A small masked spectrogram model, trained from scratch: encoder width 160.
Rows from block 7 of the encoder of a small masked spectrogram model, named by matrix and row number. Rows with one number belong to one neuron. Each number is 200 + 30 x the weight over its row's rms, rounded and kept within 0 to 999. All counts start at 0.
After each neuron's rows are labels from the 100 clips, of 14976, where the neuron reaches its largest size: "strongest on" is what is common among them. Only what is clearly more common there than usual is listed. The data: chords played on synthesised instruments. In brackets: how many of the 100, against the usual share in percent.
# gate: MLP gate (encoder.blocks.7.mlp.gate.weight, 416x160), inputs 80-159
# fc1: MLP up (encoder.blocks.7.mlp.fc1.weight, 416x160), inputs 80-159
# fc2: MLP down (encoder.blocks.7.mlp.fc2.weight, 160x416, transposed), outputs 80-159

gate.223,200,200,200,226,272,200,200,200,168,273,200,242,142,200,268,200,250,200,200,200,200,200,200,200,200,200,200,200,200,258,200,200,200,200,200,200,200,200,200,145,245,200,200,200,200,200,243,200,262,290,113,247,200,200,309,200,239,247,200,258,200,200,122,200,200,200,200,200,200,132,200,200,175,200,200,200,200,200,165,256
fc1.223,200,200,200,200,200,200,200,200,200,200,200,291,275,200,200,250,169,125,200,147,244,200,200,200,200,200,200,200,200,200,200,200,161,153,200,200,200,200,152,200,200,280,180,200,146,200,200,200,200,200,200,200,200,200,200,200,200,200,200,200,257,79,200,200,130,200,200,200,200,200,200,200,173,200,200,200,200,200,200,200
fc2.223,200,200,200,200,200,200,335,200,200,200,133,200,200,200,200,200,200,200,200,200,200,125,200,200,267,200,200,200,200,200,200,200,200,200,200,133,200,200,200,200,200,200,200,200,200,200,200,200,200,200,200,166,200,200,200,200,275,200,200,200,200,200,132,200,212,266,200,200,200,200,200,200,200,200,200,280,200,200,259,200
strongest on: muffled (low-pass) (87 vs 11.4); white noise (43 vs 7.8)

gate.393,200,200,200,200,200,200,132,263,200,200,200,200,238,200,200,220,200,200,200,200,238,200,200,200,200,200,200,200,200,200,200,283,200,200,200,225,248,116,234,200,156,200,200,144,286,200,200,200,200,171,152,249,200,200,200,200,200,200,145,200,200,200,255,200,251,200,239,200,200,200,200,200,200,200,177,200,200,200,200,200
fc1.393,240,200,246,164,200,200,131,242,200,148,200,200,200,226,172,200,112,200,200,167,200,212,200,112,200,138,177,217,200,200,200,266,200,247,200,200,241,159,200,200,200,200,200,158,266,200,200,200,161,150,158,200,167,249,200,200,200,200,200,200,200,200,244,165,283,200,176,200,200,200,178,200,200,200,200,209,200,200,200,165
fc2.393,173,200,200,200,200,218,200,200,200,200,200,161,200,181,210,208,200,218,200,200,200,165,200,208,226,200,200,200,200,200,200,200,200,200,180,200,200,200,200,200,200,221,200,200,251,200,200,215,184,203,200,228,200,200,200,186,0,200,193,200,245,200,238,200,200,162,200,227,230,226,200,200,200,200,200,194,200,200,200,200
strongest on: strummed (59 vs 25.6); clarinet-like (50 vs 8.3); instrument: square lead (30 vs 8.3)

gate.364,200,200,200,200,258,135,242,200,200,200,200,238,200,200,200,103,200,160,200,200,253,200,200,200,200,200,243,200,200,200,249,200,200,200,200,200,161,200,200,200,248,200,200,166,200,244,85,200,200,200,200,200,227,200,200,200,269,200,200,229,200,200,200,272,200,200,138,200,140,151,200,200,200,130,200,200,150,200,266,200
fc1.364,319,200,235,200,200,200,200,200,200,200,254,251,200,200,200,200,200,200,200,200,200,200,200,151,120,200,200,200,200,146,200,200,200,153,200,200,200,200,200,200,200,200,164,200,200,311,200,200,200,200,135,200,200,200,108,239,200,269,249,200,200,200,200,141,200,200,167,200,135,200,200,200,200,200,200,200,140,266,200,184
fc2.364,200,200,200,200,200,200,200,200,200,200,200,200,200,200,200,200,200,200,200,135,200,200,200,200,200,200,200,200,200,200,200,200,200,200,200,200,242,200,200,200,200,175,200,200,200,200,238,200,233,200,200,200,200,200,200,200,0,200,200,200,200,200,200,200,200,200,200,200,265,293,200,200,200,200,200,200,200,200,200,200
strongest on: block (78 vs 25.1); saw pad (32 vs 8.3)

gate.75,241,200,200,150,200,200,200,200,200,164,178,200,200,229,200,200,200,220,200,219,200,164,255,200,200,172,200,253,200,200,200,200,200,200,200,200,156,200,267,200,250,200,161,200,200,200,138,121,200,200,200,200,200,177,200,200,295,200,200,222,123,229,200,243,200,200,200,200,138,148,168,200,162,144,233,175,200,200,238,221
fc1.75,200,200,200,200,200,147,200,200,200,200,200,200,200,113,200,200,200,200,294,200,200,200,259,200,153,284,256,249,200,200,248,200,227,225,200,200,200,200,200,200,151,200,200,200,200,270,200,200,280,200,200,200,200,200,200,200,200,200,178,200,200,302,200,200,200,284,200,200,163,200,200,200,163,235,200,200,200,168,272,200
fc2.75,200,200,200,200,200,174,200,200,200,200,237,200,200,200,200,282,200,200,200,236,200,200,200,200,200,200,166,200,200,200,200,200,200,233,200,200,243,200,200,111,200,138,200,200,200,200,278,200,200,273,200,200,226,200,219,200,68,200,169,200,229,200,120,200,200,200,200,200,279,200,200,200,200,209,200,200,200,200,200,200
strongest on: block (54 vs 25.1); saw pad (25 vs 8.3)

gate.44,200,200,184,200,200,272,200,200,200,233,200,261,200,200,200,248,200,166,200,200,200,200,200,200,200,200,200,200,200,200,258,200,200,200,200,200,200,200,200,200,200,168,164,116,200,200,200,144,200,200,200,200,200,200,262,200,200,250,200,175,200,200,200,200,280,145,200,166,200,200,134,200,127,200,200,200,139,200,220,200
fc1.44,200,200,140,270,200,200,200,200,200,218,248,183,200,200,216,200,200,165,154,200,200,200,200,200,246,200,200,200,200,200,200,200,200,200,200,200,200,241,200,200,242,200,200,236,200,171,247,200,200,200,200,119,200,200,141,200,200,183,316,200,200,200,200,163,118,200,200,200,161,200,281,200,133,234,200,200,200,200,245,200
fc2.44,200,200,200,200,200,200,230,174,200,200,200,200,200,200,257,200,204,200,234,91,237,253,200,200,200,200,200,200,299,200,223,200,137,200,200,200,200,200,200,200,233,133,200,200,227,200,143,200,231,200,200,200,174,200,200,168,200,186,200,200,200,200,200,200,208,187,222,200,200,200,200,200,148,141,200,200,147,110,218,233
strongest on: muffled (low-pass) (83 vs 11.4); white noise (33 vs 7.8)

gate.316,228,200,200,231,200,200,225,236,200,168,150,200,200,200,226,200,200,200,154,200,200,177,200,200,200,200,200,225,173,241,200,239,200,200,200,171,181,200,265,200,249,170,162,200,200,261,159,200,177,168,200,200,257,169,200,200,299,252,200,220,200,200,200,229,200,200,200,200,126,157,200,200,200,131,249,200,200,200,200,200
fc1.316,200,200,200,200,200,200,200,147,200,200,200,200,200,200,200,200,200,200,200,200,131,269,255,200,200,200,200,200,200,200,200,200,288,200,291,245,200,261,241,200,123,200,200,200,200,200,200,200,200,167,200,200,200,200,116,200,200,200,172,252,200,200,151,278,162,200,200,200,200,165,200,200,200,150,200,157,162,163,200,200
fc2.316,200,200,200,200,200,200,200,200,229,200,200,123,200,200,242,200,200,200,200,200,200,200,200,200,200,200,200,200,200,200,200,200,200,200,200,200,200,238,200,200,118,200,200,239,191,200,200,200,140,219,200,200,200,235,200,200,0,200,200,200,200,200,200,200,189,200,229,200,296,264,200,200,200,200,200,200,161,200,200,200
strongest on: muffled (low-pass) (77 vs 11.4); white noise (33 vs 7.8); rumble (32 vs 7.3)

gate.1,238,200,200,200,200,200,200,200,200,200,200,240,200,200,246,200,200,226,230,180,200,200,233,200,200,200,200,200,200,231,200,234,200,200,200,158,159,200,200,200,268,165,200,200,200,200,141,182,200,237,200,200,273,174,200,200,307,286,200,200,200,200,200,200,230,200,174,200,80,137,200,200,200,136,242,200,200,181,227,200
fc1.1,200,200,200,200,200,200,200,139,200,150,200,200,200,200,200,200,264,150,200,200,200,200,200,200,200,200,200,200,200,200,200,200,200,200,200,200,200,200,262,149,200,200,73,200,145,200,200,273,200,176,200,258,200,200,200,200,200,200,200,200,200,200,200,200,200,200,323,200,200,200,200,133,142,200,200,200,200,200,200,200
fc2.1,200,200,200,200,200,200,200,200,200,200,200,200,200,200,200,200,200,200,200,200,200,200,200,200,200,200,200,103,149,200,200,200,200,154,200,200,200,200,200,200,200,200,200,200,48,123,200,200,200,200,240,200,200,200,200,318,369,200,200,200,200,162,251,200,200,200,200,116,155,200,200,200,200,200,200,200,200,200,200,200
strongest on: muffled (low-pass) (69 vs 11.4); thin (high-pass) (31 vs 12.2)

gate.155,200,240,200,200,200,200,200,200,155,200,200,200,250,241,200,200,200,200,200,200,200,200,200,200,200,200,200,251,200,200,200,266,200,200,200,200,200,162,200,200,200,200,162,200,247,217,144,114,171,200,200,200,215,177,200,200,277,200,200,200,200,200,200,200,269,147,200,200,133,129,200,200,200,139,200,180,200,200,227,227
fc1.155,200,200,200,200,200,200,200,158,200,200,240,200,200,235,200,200,200,152,200,200,200,200,200,200,200,200,200,200,200,200,241,240,177,200,200,200,200,200,200,200,200,200,200,200,200,241,200,200,200,228,133,200,200,256,200,200,200,200,272,200,200,306,98,200,154,200,200,200,148,144,200,200,200,200,200,200,200,200,265,200
fc2.155,200,200,146,200,200,200,200,200,200,200,200,160,200,200,200,200,200,200,200,200,200,200,200,200,200,200,225,164,200,230,200,200,200,200,200,200,200,254,200,200,143,200,200,200,200,200,239,200,200,200,200,200,200,200,200,200,0,183,200,247,200,200,200,200,200,200,200,200,284,230,200,200,200,200,200,200,200,200,200,200
strongest on: block (59 vs 25.1); saw pad (41 vs 8.3)

gate.377,200,200,157,200,200,200,275,200,200,264,200,200,200,200,200,200,200,200,110,200,165,176,224,200,200,200,200,200,200,200,200,174,200,200,200,154,200,200,200,200,200,200,200,200,200,200,200,200,200,281,200,119,169,200,200,200,200,124,234,200,117,200,200,200,152,245,200,200,200,200,200,200,200,200,200,200,85,200,200,200
fc1.377,200,200,200,187,131,123,200,220,200,200,200,200,303,200,200,200,200,250,200,200,200,278,200,140,124,220,163,200,200,200,200,200,200,200,200,200,200,200,200,200,141,200,200,134,251,200,230,200,200,200,129,273,200,200,200,179,200,200,200,200,200,200,255,200,271,200,200,200,200,200,160,231,229,153,200,229,200,200,200,200
fc2.377,251,200,190,200,145,195,146,200,200,210,200,200,200,239,200,200,200,239,200,200,200,200,200,200,200,201,200,200,164,230,200,200,187,200,200,200,200,200,200,200,200,200,200,208,111,200,200,92,197,200,205,200,210,200,186,236,304,200,276,185,200,155,200,200,200,194,200,200,176,200,200,200,200,231,200,167,296,237,200,200
strongest on: strummed (56 vs 25.6); muffled (low-pass) (43 vs 11.4); text has "noise" (39 vs 15.4)

gate.2,200,200,200,200,241,200,153,200,200,200,200,262,200,237,200,160,242,200,200,200,200,148,200,200,200,200,233,276,200,200,200,200,200,200,200,200,149,200,245,248,246,200,147,127,200,200,146,200,142,141,200,173,200,200,200,200,269,259,200,248,200,200,200,233,200,200,136,200,139,141,200,200,200,126,200,200,200,200,254,200
fc1.2,200,200,187,268,247,200,119,200,177,200,200,200,200,200,200,200,231,200,151,200,114,137,200,200,200,236,167,200,145,200,200,200,151,138,200,200,200,161,240,200,200,200,143,200,200,130,265,200,184,161,237,200,200,200,251,200,200,113,200,200,275,200,267,200,200,200,200,200,200,186,264,200,200,200,200,200,200,160,152,200
fc2.2,224,200,198,200,200,207,200,200,126,200,225,200,200,200,200,200,135,200,200,200,200,200,245,200,200,200,200,200,200,200,200,200,200,200,200,200,200,200,200,200,284,200,200,200,253,200,200,156,200,149,200,200,200,200,157,200,360,229,200,200,200,200,260,200,262,200,200,200,128,92,200,200,200,200,200,200,200,200,200,200
strongest on: block (67 vs 25.1); saw pad (30 vs 8.3)

gate.137,200,200,108,200,200,200,200,200,93,200,168,200,200,200,200,200,200,200,200,131,137,200,200,200,200,200,255,200,118,200,200,200,261,200,200,200,200,258,200,200,200,200,200,200,200,200,200,200,200,200,200,200,200,136,200,253,200,200,200,288,270,200,200,200,200,241,200,200,200,200,200,149,137,200,200,126,200,200,200,200
fc1.137,135,278,257,200,200,200,200,292,319,200,200,200,200,200,200,200,200,200,200,200,200,200,271,200,200,200,200,200,200,200,200,200,200,200,200,200,217,118,200,200,241,200,200,200,200,147,200,200,200,200,200,200,200,231,200,161,200,255,200,200,200,200,313,200,172,200,200,200,151,200,200,200,256,200,172,229,200,149,200,200
fc2.137,242,200,200,200,200,146,200,200,200,200,200,180,192,200,200,200,227,200,173,200,200,200,200,200,200,200,200,200,200,200,200,200,200,200,175,200,200,200,132,200,200,200,200,200,200,200,212,200,247,267,200,200,200,200,200,200,368,200,200,200,200,200,126,200,200,200,200,200,200,200,200,200,200,200,200,200,84,250,200,200
strongest on: strummed (52 vs 25.6); muffled (low-pass) (42 vs 11.4); clipping (28 vs 8); text has "clipped" (28 vs 7.9)

gate.163,267,200,200,200,200,200,271,200,200,200,200,274,200,200,200,200,200,200,144,200,200,200,236,200,200,200,200,200,200,156,238,200,200,180,200,200,200,200,200,295,200,200,149,200,263,200,200,200,200,200,178,200,154,278,200,161,200,200,200,200,200,200,155,200,143,232,200,138,200,200,179,200,131,200,231,200,128,200,200,200
fc1.163,200,239,169,200,200,200,200,170,200,200,200,200,200,200,200,200,219,155,200,248,200,133,248,249,260,149,200,200,200,200,178,200,200,200,200,200,200,200,200,200,225,136,200,200,200,166,200,264,200,200,200,200,200,263,252,200,160,200,220,200,200,200,200,200,161,200,200,200,241,200,200,200,200,200,223,200,200,200,200,214
fc2.163,132,181,200,159,200,200,221,241,200,200,181,160,238,156,193,200,200,200,200,200,161,200,200,215,200,200,200,225,200,200,200,200,200,200,200,153,228,200,110,200,200,200,200,200,243,253,234,232,246,200,200,173,200,200,200,200,22,175,200,200,200,200,200,200,216,200,210,200,200,243,200,200,200,200,200,200,200,200,200,200
strongest on: strummed (75 vs 25.6); text has "piano" (40 vs 16.4); marimba-like (27 vs 8.4)